From a checkpoint of a small sound classifier.
Data: trained on synthesised sound scenes: up to three everyday sounds over a background, 26041 training examples, 15.5 epochs.
Rows from block 7, named by matrix and row number. Rows with one number belong to one channel. Each number is 50 + 15 x the weight over its row's rms, rounded and kept within 0 to 99. All counts start at 0. After the name is the row's rms in percent of the matrix's.
# sq0: squeeze pointwise conv (model.blocks.7.sq.0.weight, 60x240x1x1), inputs 0-79
# e10: expand pointwise conv (model.blocks.7.e1.0.weight, 120x60x1x1, transposed), outputs 0-59
# e30: expand 3x3 conv (model.blocks.7.e3.0.weight, 120x60x3x3, transposed), outputs 0-8, a 3x3 kernel for each
sq0.39 105:22 50 50 03 50 50 50 50 50 68 50 50 50 50 50 50 50 50 50 50 50 50 71 50 50 76 50 50 50 82 50 78 50 50 50 50 50 50 50 50 33 79 50 74 27 29 11 50 50 31 81 50 50 50 65 20 50 66 50 50 50 50 50 78 50 50 50 50 77 50 50 50 50 89 28 50 50 33 50 36
sq0.40 103:50 50 50 39 17 50 38 50 50 50 50 50 17 50 50 50 50 66 50 50 50 50 69 50 50 50 50 50 50 34 50 50 50 34 50 50 50 50 50 38 30 50 50 50 50 50 50 32 50 50 50 50 23 50 50 50 50 50 10 74 50 50 50 50 50 50 50 50 50 50 50 50 67 50 50 50 64 18 50 74
sq0.41 089:50 25 13 50 50 50 50 17 50 16 50 50 25 50 50 50 50 50 50 50 50 81 50 77 75 83 50 50 72 50 50 13 19 50 50 50 50 50 50 35 50 50 72 16 20 50 11 50 50 50 16 50 31 50 50 50 50 50 50 50 50 50 50 50 50 50 50 50 50 34 19 50 70 50 31 50 50 50 50 84
sq0.42 106:50 50 32 73 50 80 50 50 74 50 50 78 50 50 50 50 50 50 27 50 50 50 50 50 50 23 50 50 31 15 50 50 32 29 86 50 65 32 33 50 83 50 50 50 89 50 50 50 50 50 50 50 50 50 50 50 50 50 50 50 50 50 24 50 27 70 50 50 74 50 70 83 35 50 50 50 68 50 50 50
sq0.43 096:50 50 50 50 50 50 06 50 17 50 50 50 50 50 26 50 50 50 31 26 50 50 50 50 82 69 50 28 50 50 50 50 29 81 50 50 31 50 50 50 50 50 50 50 50 50 50 50 50 50 50 50 50 50 50 50 34 50 50 74 50 50 50 78 50 71 50 83 50 50 50 00 50 75 50 50 50 50 50 50
sq0.44 088:19 50 50 50 50 50 50 50 50 50 20 50 50 00 50 81 50 50 50 50 26 50 50 32 50 50 50 50 50 80 50 19 50 50 50 11 50 50 50 50 50 92 50 50 50 50 50 79 26 00 50 50 50 28 10 50 50 50 80 50 50 50 19 50 50 50 50 30 50 07 75 78 50 50 50 50 87 50 50 50
sq0.45 094:50 50 32 50 50 50 50 50 50 50 50 79 50 50 50 50 50 50 72 66 50 50 73 22 50 50 25 50 50 25 50 50 50 78 50 50 50 80 74 50 50 50 50 50 26 50 50 50 50 50 35 25 50 25 50 27 50 50 50 50 70 50 71 17 50 50 23 20 50 50 50 50 50 50 50 50 50 22 50 50
sq0.46 101:50 78 67 27 50 72 64 18 50 50 50 50 50 50 50 50 50 70 50 50 50 50 50 50 32 50 50 50 50 50 50 50 50 50 26 50 50 80 77 70 50 50 50 50 50 31 50 50 50 50 50 50 50 50 16 50 96 50 30 50 68 50 50 50 93 50 71 50 50 50 50 29 31 79 74 50 50 50 50 50
sq0.47 105:50 50 50 50 24 50 85 50 50 50 29 74 30 50 90 50 50 50 25 22 50 17 50 78 24 50 50 50 50 50 50 78 50 50 50 30 50 12 68 50 50 50 63 81 50 18 80 22 35 50 75 50 50 50 50 22 74 50 26 50 50 29 50 50 35 34 50 69 50 50 30 50 27 50 50 50 50 73 80 50
sq0.48 105:50 50 69 50 50 50 78 50 78 50 50 50 35 83 50 50 50 25 14 50 64 26 50 50 50 50 50 50 50 50 50 50 77 50 17 50 50 50 50 24 14 50 50 70 50 50 50 50 50 50 50 50 50 27 50 67 50 50 29 50 65 76 50 50 50 50 50 50 50 50 50 50 79 50 30 50 35 50 50 50
sq0.49 098:50 50 50 50 50 50 31 81 22 81 50 50 26 50 35 50 63 50 50 50 22 50 73 31 50 50 50 71 50 50 50 50 50 34 50 50 50 50 50 50 50 50 50 50 50 37 50 50 50 50 50 50 22 50 50 24 50 50 50 50 23 50 50 50 50 76 06 50 50 11 50 50 50 50 50 50 50 50 50 83
sq0.50 101:50 82 50 50 50 50 70 50 61 50 50 72 80 50 80 65 50 50 50 78 16 28 70 50 50 34 50 40 50 50 50 50 50 70 50 19 50 50 19 27 17 31 50 36 50 50 50 50 28 76 50 83 50 50 50 50 50 74 50 50 50 50 50 50 50 50 50 50 50 50 70 50 50 50 50 50 26 50 50 50
sq0.51 100:50 50 50 73 50 50 50 50 50 50 50 27 50 50 50 50 85 78 50 50 50 25 75 50 50 50 50 50 50 00 50 50 31 50 20 24 50 50 50 50 50 50 50 50 50 50 50 28 32 76 50 50 50 74 50 24 74 50 78 50 33 50 73 50 50 50 50 50 50 50 50 50 50 14 50 69 65 76 79 50
sq0.52 089:50 50 50 50 50 50 50 50 89 50 50 50 16 50 50 25 50 50 50 50 25 50 50 50 50 50 50 50 50 50 50 50 50 50 50 50 50 50 33 50 25 87 31 25 50 50 50 50 50 50 50 50 50 50 50 50 26 69 50 50 14 50 50 50 50 70 50 50 50 28 50 32 50 50 50 79 50 78 50 50
e10.39 096:50 50 27 26 50 50 81 50 50 20 50 50 50 50 50 50 50 50 50 50 68 50 50 50 50 24 50 50 27 50 50 65 78 50 50 89 71 23 50 50 50 50 50 50 50 50 50 50 50 76 27 50 50 50 50 75 50 50 50 50
e10.40 098:76 50 50 50 50 50 50 50 50 50 26 50 50 50 50 50 79 50 50 76 50 50 50 50 50 50 50 50 50 50 50 28 50 50 50 13 50 50 31 69 18 17 25 61 50 50 50 50 50 50 50 50 50 50 50 73 50 23 50 50
e10.41 106:50 30 26 50 50 50 79 50 19 50 50 50 50 50 50 50 50 50 15 50 50 50 77 20 30 50 50 50 50 50 50 50 50 25 50 66 50 28 50 73 50 50 73 50 50 03 50 50 13 87 50 50 50 50 23 50 17 50 50 50
e10.42 101:06 50 50 50 50 50 72 50 50 50 69 50 74 50 50 50 99 50 50 50 74 50 50 86 50 31 50 50 50 50 87 50 50 50 50 78 50 71 50 50 50 50 50 20 64 50 50 50 50 50 50 50 77 50 50 50 50 70 50 50
e10.43 103:50 50 50 50 50 18 50 50 50 50 50 50 50 87 50 50 35 23 50 50 50 50 50 33 93 50 50 50 50 50 50 50 50 50 50 50 50 50 24 73 50 82 50 74 76 30 50 70 50 31 50 50 50 72 50 50 50 36 50 50
e10.44 102:50 50 50 50 50 50 50 74 69 50 73 50 50 50 75 50 50 50 84 24 30 76 50 50 50 50 50 50 76 76 50 50 50 50 50 50 89 50 50 19 87 50 67 67 50 50 50 50 50 50 33 50 78 50 68 50 23 89 91 50
e10.45 102:50 23 79 50 50 50 50 50 50 50 35 50 50 50 50 50 50 71 76 50 50 50 30 50 50 50 50 50 50 75 50 16 50 50 50 77 50 50 50 50 50 50 50 33 50 50 50 50 27 69 68 50 19 50 50 34 50 50 50 50
e10.46 089:50 50 50 50 50 50 50 82 50 25 50 50 76 50 50 27 50 18 50 99 50 22 50 50 50 50 73 50 50 50 50 50 67 50 50 50 50 79 50 50 50 50 26 50 50 50 50 50 29 80 50 50 31 50 50 50 50 50 50 23
e10.47 100:50 27 50 28 50 50 24 50 50 50 50 31 29 50 50 50 50 78 50 50 50 31 50 73 73 29 50 77 50 18 50 25 22 19 50 50 50 50 50 50 50 50 50 50 50 50 50 50 50 30 50 50 50 50 50 50 50 50 50 50
e10.48 100:50 50 50 50 50 28 77 70 50 50 50 50 50 91 50 50 50 15 29 50 50 50 50 31 50 17 50 26 50 50 50 50 26 50 50 50 91 73 69 50 67 50 34 18 90 29 50 87 50 50 50 50 35 50 50 76 50 50 66 26
e10.49 085:50 50 50 74 83 50 26 69 50 50 77 50 12 50 50 50 50 14 95 08 29 50 78 50 50 50 50 50 50 00 50 89 19 50 50 23 50 50 50 50 50 50 50 50 50 50 50 50 20 50 50 50 26 25 50 50 50 71 50 50
e10.50 105:50 35 50 30 27 83 50 79 50 50 50 72 50 29 50 50 50 50 50 50 50 50 31 50 80 78 72 30 78 50 50 50 50 50 22 50 50 78 50 50 30 50 50 50 50 85 50 50 50 50 50 50 31 50 50 50 50 50 28 10
e10.51 104:50 50 50 50 25 50 50 50 50 50 50 74 28 78 50 50 50 74 50 50 50 14 50 50 34 50 50 50 75 50 50 69 50 50 08 50 28 26 50 50 50 23 50 78 21 72 50 50 50 50 50 50 23 50 50 82 50 26 50 82
e10.52 104:50 19 50 50 50 87 50 50 50 50 50 50 69 50 81 50 50 71 50 50 50 50 50 50 50 50 72 50 50 70 50 50 50 50 26 50 11 50 77 50 25 50 32 50 50 25 50 50 24 50 21 50 28 36 50 50 50 50 50 50
e30.39 098:67 50 50 50 50 76 50 80 79 16 50 50 69 50 79 33 50 22 27 50 50 50 50 50 73 62 50 76 50 75 92 50 50 50 63 50 50 61 50 50 50 50 50 50 50 25 36 50 50 50 24 50 50 82 82 50 50 50 22 24 50 77 34 50 50 50 37 50 88 50 50 50 50 50 50 50 50 13 50 50 34
e30.40 099:50 50 50 67 50 24 69 75 74 13 50 50 50 67 33 84 50 50 50 50 50 50 50 50 50 23 50 50 50 22 33 50 83 50 50 50 50 50 50 50 50 50 50 61 27 50 18 50 50 50 50 06 67 65 50 31 50 50 50 26 15 50 50 50 50 56 69 81 50 50 50 63 78 50 30 50 50 50 50 50 30
e30.41 095:50 50 91 50 50 50 18 50 50 50 50 50 50 50 50 50 50 78 50 50 50 50 50 50 50 50 50 50 50 50 50 21 75 34 50 69 50 50 50 18 50 50 50 50 50 50 22 50 50 50 50 28 50 50 50 50 50 50 50 22 50 50 38 50 50 50 50 50 16 50 15 50 50 50 50 50 50 00 50 50 36
e30.42 103:00 78 50 50 50 10 50 50 73 79 77 50 50 50 50 50 15 04 50 50 26 50 50 50 50 50 50 50 50 50 50 50 57 50 28 50 19 82 50 50 50 50 50 50 50 50 50 50 50 50 50 33 50 50 50 50 50 50 37 80 50 50 50 22 50 50 50 99 35 50 50 06 95 20 02 50 80 50 50 50 50
e30.43 107:42 50 50 23 50 28 98 50 83 17 29 50 50 50 50 23 72 30 08 50 29 50 50 50 50 21 50 61 50 50 40 50 50 50 26 15 28 81 50 50 50 34 50 50 50 50 50 64 50 67 50 50 50 50 50 50 50 28 50 50 85 50 50 50 82 93 50 70 34 50 18 50 31 75 50 23 40 50 50 50 32
e30.44 091:50 50 50 74 50 89 24 50 50 24 50 50 50 50 50 17 50 50 50 50 12 50 50 77 50 50 99 50 50 50 50 81 50 50 50 50 50 50 50 50 50 50 50 78 50 50 50 27 81 50 50 50 50 41 23 50 87 50 50 50 50 50 50 33 50 50 50 50 50 50 50 50 50 21 50 21 77 50 50 22 50
e30.45 093:50 80 50 50 50 50 22 30 50 77 50 33 77 50 50 50 67 50 50 29 50 50 50 50 26 50 50 78 50 17 50 50 50 50 50 96 50 50 50 50 78 50 50 50 50 96 50 50 50 50 50 50 50 50 50 34 70 50 50 79 50 50 50 50 83 64 50 67 50 65 26 50 50 50 50 50 50 50 50 24 50
e30.46 094:31 50 50 50 50 50 50 32 77 50 50 50 27 86 50 50 50 50 50 50 50 50 50 32 23 50 50 50 50 77 50 50 16 50 50 50 50 50 50 50 50 50 35 50 79 50 50 85 50 50 15 50 50 50 50 50 24 50 50 50 50 32 50 99 63 50 50 50 50 50 50 93 38 50 50 70 50 50 50 50 50
e30.47 105:50 50 73 69 50 50 50 50 50 50 50 50 77 50 50 50 37 50 50 50 50 50 50 50 50 50 20 50 50 50 50 29 50 50 50 50 50 50 50 69 50 50 14 50 50 50 87 50 20 50 50 50 18 50 50 70 73 68 50 50 50 71 50 84 90 50 50 50 25 50 50 50 65 50 50 50 50 24 50 70 50
e30.48 109:50 74 50 50 50 25 90 50 50 16 50 50 50 66 50 50 50 50 37 50 88 50 30 60 39 50 50 50 59 38 50 50 50 50 50 50 65 92 50 26 90 50 73 50 50 50 70 50 09 50 60 50 37 50 50 67 50 50 50 50 50 25 50 50 50 28 74 50 50 50 81 50 50 50 50 87 31 67 67 50 29
e30.49 101:50 17 26 50 50 50 50 50 30 32 02 50 50 50 50 50 86 50 50 50 50 30 50 50 50 50 50 50 50 50 15 50 50 50 50 50 50 50 50 27 50 17 62 50 13 42 88 50 65 50 50 36 50 50 65 50 50 50 50 50 50 50 79 50 50 61 50 39 50 71 50 45 50 73 32 50 68 50 50 50 27
e30.50 099:38 50 50 92 75 50 28 50 50 75 50 50 50 50 50 65 27 50 50 21 50 58 50 12 50 50 50 50 50 50 88 50 50 50 70 50 50 50 50 50 50 50 50 50 50 15 50 50 32 50 50 66 30 37 50 50 50 50 50 68 65 84 63 50 50 30 50 50 50 50 50 87 50 35 18 50 50 50 81 50 50
e30.51 101:50 30 50 50 50 50 50 50 50 11 36 30 39 81 82 77 50 30 50 50 50 50 50 50 19 50 50 50 50 50 50 50 50 50 50 50 50 71 50 29 50 50 50 50 50 50 60 68 30 50 50 50 50 50 50 50 65 50 32 21 78 78 50 50 73 50 33 89 50 50 50 13 50 50 50 76 98 50 50 50 50
e30.52 102:50 50 50 50 50 50 71 26 50 22 50 50 37 50 67 50 50 50 50 50 50 50 50 50 50 50 50 50 50 50 12 50 50 50 60 50 50 50 50 50 50 50 50 50 50 50 78 50 50 50 50 50 39 50 50 33 27 50 82 50 69 50 50 41 50 50 50 50 50 50 50 50 50 50 50 50 50 50 50 50 50